config = dict(
    model='masked image model',
    dataset='rendered scenes of coloured solids on a plain floor',
    train_examples=195000,
    image_size=48,
    crop_scale_min=0.8,
    horizontal_flip=False,
    method='simmim',
    mask_ratio=0.75,
    loss='l1',
    arch='resnext',
    norm='batchnorm',
    activation='elu',
    depths=[3, 6, 6],
    kernel_size=3,
    stem='single',
    avg_pool_shortcut=True,
    widths=[128, 256, 512],
    init='torch_default',
    residual_init='none',
    optimizer='soap',
    beta2=0.99,
    lr=0.0023,
    beta1=0.95,
    shampoo_beta=0.99,
    eps=1e-08,
    precondition_frequency=20,
    max_precond_dim=512,
    merge_dims=False,
    one_sided=False,
    adamw_lr_other_params=0.00088,
    ema_decay=0.99,
    steps=12200,
    batch_size=128,
    epochs=8.0,
    lr_schedule='cosine',
    final_lr_fraction=0,
    warmup_steps=610,
    weight_decay=0.1,
    adamw_weight_decay_other_params=0,
)
Rows from block 12 of a small masked image model, named by matrix and row number. Rows with one number belong to one channel. Each number is 128 + 32 x the weight over its row's rms, rounded and kept within 0 to 255. All counts start at 0. Numbers have three digits each.
After each channel's rows are labels from the 100 images, of 14976, where the channel reaches its highest value: "colour at peak" is the nearest of a few named colours to the mean colour under the peak. Only what is clearly more common there than usual is listed. The data: rendered scenes of coloured solids on a plain floor. In brackets: how many of the 100, against the usual share in percent.
# convs1: grouped (16 groups) 3x3 conv (model.blocks.12.convs.1.weight, 256x16x3x3), inputs within the group 0-15, a 3x3 kernel for each
# convs2: expand pointwise conv (model.blocks.12.convs.2.weight, 512x256x1x1, transposed), outputs 0-102

convs1.176:149129133161112147138121132127152107134247097121134124134143133129102096133101107140107088168220047136129099125146133112087116123126121131145145109019176125134143119090107189068086139127114127140146157149134136140142115082109157087130132118130142144121144167088135151103126104136130172097151120112133094097174185093121122107126167178110019196116133154133133092168083090135160112116141156068227178100111145135096105128148113123143135
convs2.176:132152141161093061184096174153112185070075153117135139102157117052117108159108139134094205177127180155115199128153050177159120092149150151082114090109112128137131156131116122151163120107143108175117129132112124112134119088154135175107135147154147141099100116124135109029150089127147123046096199089186116111112
colour at peak: brown (45 vs 9.6)

convs1.79:130095121116066112112144116110122132119199118140114095120121126148089171121106145148154122138230150142130116125110110071095098111111116134190149145199126127132132098118125106043095123114105181159143144142151122141118083111124101138158105090136129113121127195116122136129128108110110039095117134130135121114109147116114129127120109128074084122114072107167165141206000170167161170170162149201146112164166137122126159117122210112144162
convs2.79:112142154116120138194101126188080123122078115109149137166173152173102102119181126091138120135161095215175130137088157140076105126121126099141198110071128103078131104126143137096136095091176103180092139125126136109080135155149144108132038151198151151125163174126075230116119151149117085123153132170114171152145
colour at peak: brown (72 vs 9.6)

convs1.157:084083119127196153126112096139101123149036139142135135120078099081095083121143134167170145208169182104116101130117130057082101129141138112131124107118128120121111138165141171076132120107114084085116073171135129165128148218165165080159135146112090036099110126124138151167123066112096101104141132161103079118047088109127125149113106115109239112117126121138144139100097121114116100150131121150149115135117164126182166110136136141161121
convs2.157:102109149144145154084080122136126102127174079109107083076113180169137181119120142135153093137137132078127093125170121148073145112101105143124134135125137125136127145139113124110114203137087117024106117170131124171109169130117126114138097134112149073115121142142087150152047180114144150113132108195058163022171
colour at peak: brown (65 vs 9.6)

convs1.18:132153114135028157145151119082072141063140122128132124109125110149166117104111132144156126140000135121132124096057106076176102113121113104079143148097144124138131120135137143100154126138127131095148121132129129126145160140116174143129119131133115175133108255133130128125145160123162081132135129130144113155110130099135106152134173118068202113135117121135138122116182129133138095107106120097099136128135122131154124195171133112140118
convs2.18:115131142097109129132123139153129130154136129120143000107108119121122146138127130111147137142128138187141104131055151142137135127108123093123123091126161128120116132094161162144132145125125107000156131122095120139134114113121142127130147130145116119148119142160091166129087153131142108126126099134161130146122
colour at peak: pink (37 vs 16.1)

convs1.84:127114110140225102121134143123124097117174084102175114120129121109255137121136134124122123125211092132100127100114161095104189123116158149110104182060097139086120116152139124041170122160149133110114130218163122114168114114143078163154096128127127121137103194128112111132127140139130118155135099136141115114147077124135134125137103158079074192128136155121124148105158155134136140124110118145255103136105106129101120115090140112139186
convs2.84:142166066099138146126156147107159128105130119135135163128177109124107173107101091167148168102157100170129116095098081119083141125111164101116101112112154105155078168177091152121128156150113143147137143132103149124097168141117103165120169198126111153131134117132116180118195164159148145153133070169070176144135
colour at peak: white (77 vs 2.4)

convs1.127:120115076146157102141186134122108130170042148161139130122164145093194143089104121130147177078201134127108130138125177131148162114065111154181157089154096110140124124117093154247128105120122127117095135154072170193130143136102145170148089112141140149142122090133128137139137138158112027118145131135141170160092109145095070133129078107171131123153141135124119104154069113141181140123122096177032112149187132113095121142107129148145131
convs2.127:114150126153127093164112169156133098146149133094139125103132120115129123147111160180202189153130205116147118127145122150136137141144140119112138108107135141161082096126113161117144119128118121163103140089087120115156135095199177168156098153140131161128136180153101124147115157126143157141135076133098114129106
colour at peak: white (97 vs 2.4)

convs1.1:174163135180109105167118088110128113137086130100124111147157172126102146117099118123124113121179093138135103152182193125062155140149162145142141135077155158162154115151126118100112132108126098109117113125163103136161127132109133255074101089094144157174103099144087097106120107111145032145147153150134119118151020121134138105123122108139168119135149118124146133136106169158162178103098124105100119113111143122110113127242073109080077
convs2.1:124108140110100147118105100073146060118119109140174105114171126130140120116139137162131133129141141189140163117113169199125121114081165152091130133089143137136115094065166113036144093120121079152144131180125145128123112139193150103101156053125116188133141192132156156108135140153108173156125136181084131126116
colour at peak: white (86 vs 2.4)

convs1.139:076069055175159166136164158128138055165177119129188087172194192104093130100096105154154112123148073135103096101159092186188130116199089160154140105067107148089140079105150095070182126106177116110121133126123133127141091080125124155163133116169088134149100181160096134118123126151153144144094153110123118143102110128100089121118095178095071128125107160127130142098082113140103147157152155090099097150090147115119074123188123135164103
convs2.139:120162100114153137081140058132141090106123083154175134128116101118155124092110094135000165091146135201113087139112083139081126132147084106178119115101108166120156144146150116137148075109133103198186111121088128108111101118130121125129123135135114152139128121123163089105098117149144117040130159158177144094093
colour at peak: brown (64 vs 9.6)

convs1.199:104142106110238147101135114141144132156100165137162120122086118147016130157160130072121111131131159098168106146123130161010129141177135104122155110017170112142145151157166136124147088087121154145095173084106132108105095105106125191110107122092103096148120123169176188168133129106144161092126109108100116095119161104140120132109119119077202116097104103133152127122105105112073098118119143081121159110102123159147151123066123137132115
convs2.199:118127113149096125140115110127141147082087110130152147153097150090086158130142219123154094131132120201127145094143117092125153109091105143117130117098108115145137168099111110064156148126107201141100092157090129121083096111067133145140182131106089133158105077122173095129147174124141124136117077185152139158153
colour at peak: brown (32 vs 9.6)

convs1.38:141137118149177207158155166120104103137158121137110135123097084118108144124164124136113109128212072143130108120183170106227131113078101106066120075118081118086139156159118179022155149206153117131119123116161137138134105109101099134149114088096121106111146158102151146136107133139130021144113155159131141144153085147146158136130117117126114140136110134097121092123234100112133090121124100139084119108128107150165115162045135152120102
convs2.38:126127077084102084145141092173105133143128160101115150132102147115133120174097093141129104115148143146129120182116166182158106170092155127154084099061135123144136125097066108102107119153126104115067178134119106115156127097068136154121156144087204104155167128106123124106174111143122113116092098118125130130142
colour at peak: pink (43 vs 16.1); white (41 vs 2.4)

convs1.19:117148198125067199128117146128086119145102149130097142136110075170204060153130100127181167092102161112148138154151088138137087133158119110177161077107204124146145135103112133133166141148159121121111130083140136136130122190118079174125124182110118150157109133172126165134128164138108080163124159131124100059158122070138134072139121192153151159138086130135069095147129207112142204130108129113078134111124134129120183121074186112124178
convs2.19:177104120187113096127145141149125101231136125119104156143172000106115123132123152147130138132152155111133120104200081176165077123117163081126081123134159152095114136214129124138172044142128159131149112157088113092143128161096137139129150165103121098115146143120165120135093053080103100127124129104138143069131
colour at peak: pink (36 vs 16.1); white (28 vs 2.4)

convs1.132:096136186115081169144104116117090163108065231123094173157149074127128122124139117141069120184151145148083125122106169065085241104100179142090142164115111148093125130143109138130063153152083139134135151090156140119124107148133102129116128144113097146133094129145102146146105127136086105178090135159153107095184204071159112106152127089166112067155131094146137111155168078143115101164122102194099061149131110125106145138116161136105134
convs2.132:112134133075163138171242172172108146205116133138095128148092149136128104182122128124125134107081174117132146165016105172046121152107073112123147149162127151102136139125108128140156120137130150124130148124112118143110143121104145059169130128121123163165100134097169118098126128106113144127138137082088080255140
colour at peak: white (95 vs 2.4)

convs1.170:164103138210157130134038083130084146157062191138098149123191077118154055138145074129107147100099129125134162116097139098032168136116178128140106152154104122114114108091152137101183139106175088093139079092198116138166131119123130210115125114125123096146137124174137125167154150118188012140124118124133150139099142138114147173123116135071080168108131155143139132184112114143117094144141122131143126129126145151132111142074123127123132
convs2.170:160138158130104125195154152193136153153126142075161115140103191092107142183156101163126132111118145165147134157027091161051075100138131174113129166155163149079123159082127150046159164134173109129138169162184099155170152152151094076164096100155149140138099111096156156127173153155119170111144206098135060230101
colour at peak: white (88 vs 2.4)

convs1.131:190175180137085137120131116134142166124055151133135182095072098153183119171149160087125125106191118088149143143151137173148141168168157097124145139085168125147143182145117149155101116055072123136152078095133135114146162148124145107121118140113158126106152111096179094118150119119173092114190134139087103102094139118104130115086082063107172078067079077125135113121119113098136128074108096084191096060099086136157140104189139085100109
convs2.131:144128108109031077073101150155098082139152122123085114109120174120133176138057104145183132104163079149115154105135110158189130109088093169130126120150149119143167064090078111138165122135063073208114174074110093148160197151148112083131092125114155129103131103111196102174095123161141121134168137133126205071152
colour at peak: brown (69 vs 9.6)

convs1.164:139187141084210145079057096134124091128096096126159146126145190130126139123099103119094106119106136154171151117086110122080103156208151145136159117160140112086105138102100120151095140186160103064108131092114172204150138129155084156106138132130128133102108105103147170143148189159104058135124110116134178136069118066172203153106098127105089094177182158150173176118089118113094111134170150094111106144159139128179139097085097119155135
convs2.164:151202191166148116111152071156146106147120088150124134131099064133140116138124082139122122101143097113141116123000124134116092107154117141126154115137133150068132135155116126105131101182206132111142114115131119138114092086143118102155118098139110149111124122100169152128151134166123122100092136100150146239085
colour at peak: white (71 vs 2.4)

convs1.232:137143129134091113129116140134144122141076103121129127125117116121248135130134119125131136123063106128128118128133126138000139134143140135113126111141112132117123123151142118113120128127141132126139128237168128131136126128124125104123133132135137132127137142130150139131130125126133034127126133123129136136123000127132135135132131134145000134142118129136143144133208126135141139120117126120110150131130116122139139115255121128135134
convs2.232:173100151171130066142127160103050096163103186090154144176179141126104151136130195110143125147127141077076183114134135145167133142108159133188137176136087184154153082104144078142155140136157113111124135114138109193102128137124162136124139137124118162160155164115100162149091160128094106158125150075119139138162
colour at peak: brown (41 vs 9.6)

convs1.85:114138124115195118123123119137097130154014125137104121122135156118204113122119114119104127136126120132154134127122123123078102128131131119120132129026095121155137145090129155092120138156143141084108141253061134113118120080086168210091139103107126107113140226084143131123128111139139102117150125123137099113167120112138127136127121111106241078131092100127133097111158084124095111134104102144235117142109124148109144149086106149127117
convs2.85:115119120147134154131088150080097167104140102153130082137126189136119077127054116176133138125076109144115149125117095115091107149151106144110109121152149141123064106109137128117180120172181172174147131179189117054135138161142115093123127149133179123109092091056151122074115170165120093125155183090141072148076
colour at peak: white (82 vs 2.4)

convs1.59:140160147079197123118118110139152160143052187138137156140136130147027137143139155128168157156182135139142150100057076113046124141148146119149103123194099132136128154176132160100115127128127122111107159177064133153130112121127139124138126120099130141147112201143148111133147112136137070098131166117137117133135236169111066139151141142115166107125112128098061098071098057111072106125132139166106226136142148129111140086129123122110121
convs2.59:136169158126163061083090164089136146134128115145124121102138132139175087133127158115110107102151163060145143125119152116143123123141150127141078061133114094123091168141144135118086088126097129000127144125111061153105108078107149102074119133144162108106124119146128072099064100106105076142000120154139151160105
colour at peak: pink (43 vs 16.1); white (37 vs 2.4)

convs1.191:136101136115207122126092139112165125095129115115161114129117145198159131169138120167208114150083087134133095095126137125186128133152109115089104111224126116109138168138121141174109122107106116118119151098136122111111172140130186079120146109131092136117108199115124128086135129131196089122148096106154109155184056134164111116083065127085214158116131159135156133086198128116134115071068153078098183125159178161188117140160091130126130
convs2.191:144159137132122167175133186167135147121131135093113142115156194108138069136149132131136189153126185125150229148129170164109133112151129165153144156128117126105147195111124131136112149107148126134106139160105132175153139129159135157155156141156189136134120105112139140121124142116157122146148195057165071090115
colour at peak: white (93 vs 2.4)

convs1.57:148196126154255106120129127126114120117000133138145141144164121166064141131121136138180128155187120134125122112091135052119131131135126132096137131026113129114127146103140150008128123132125117116129143182136125130137120126124123127129124126119114155118047114124124136126122092139062131140135131131125119120241208129127113125136159131113081134135115130124104131133208130126130126113153141132145141135146134115150120119142125120120126
convs2.57:121149136143163134126155141155141135116130135123141193118117126129119153138116148135104128112140072139042147079133081188106126154124119091125111136137156156087138029130156000103072104100133110086119111137102169146097176116116166124138106147106131119130111119172129084157107148135082124126111134085171129194095
colour at peak: pink (36 vs 16.1); blue (32 vs 0.5)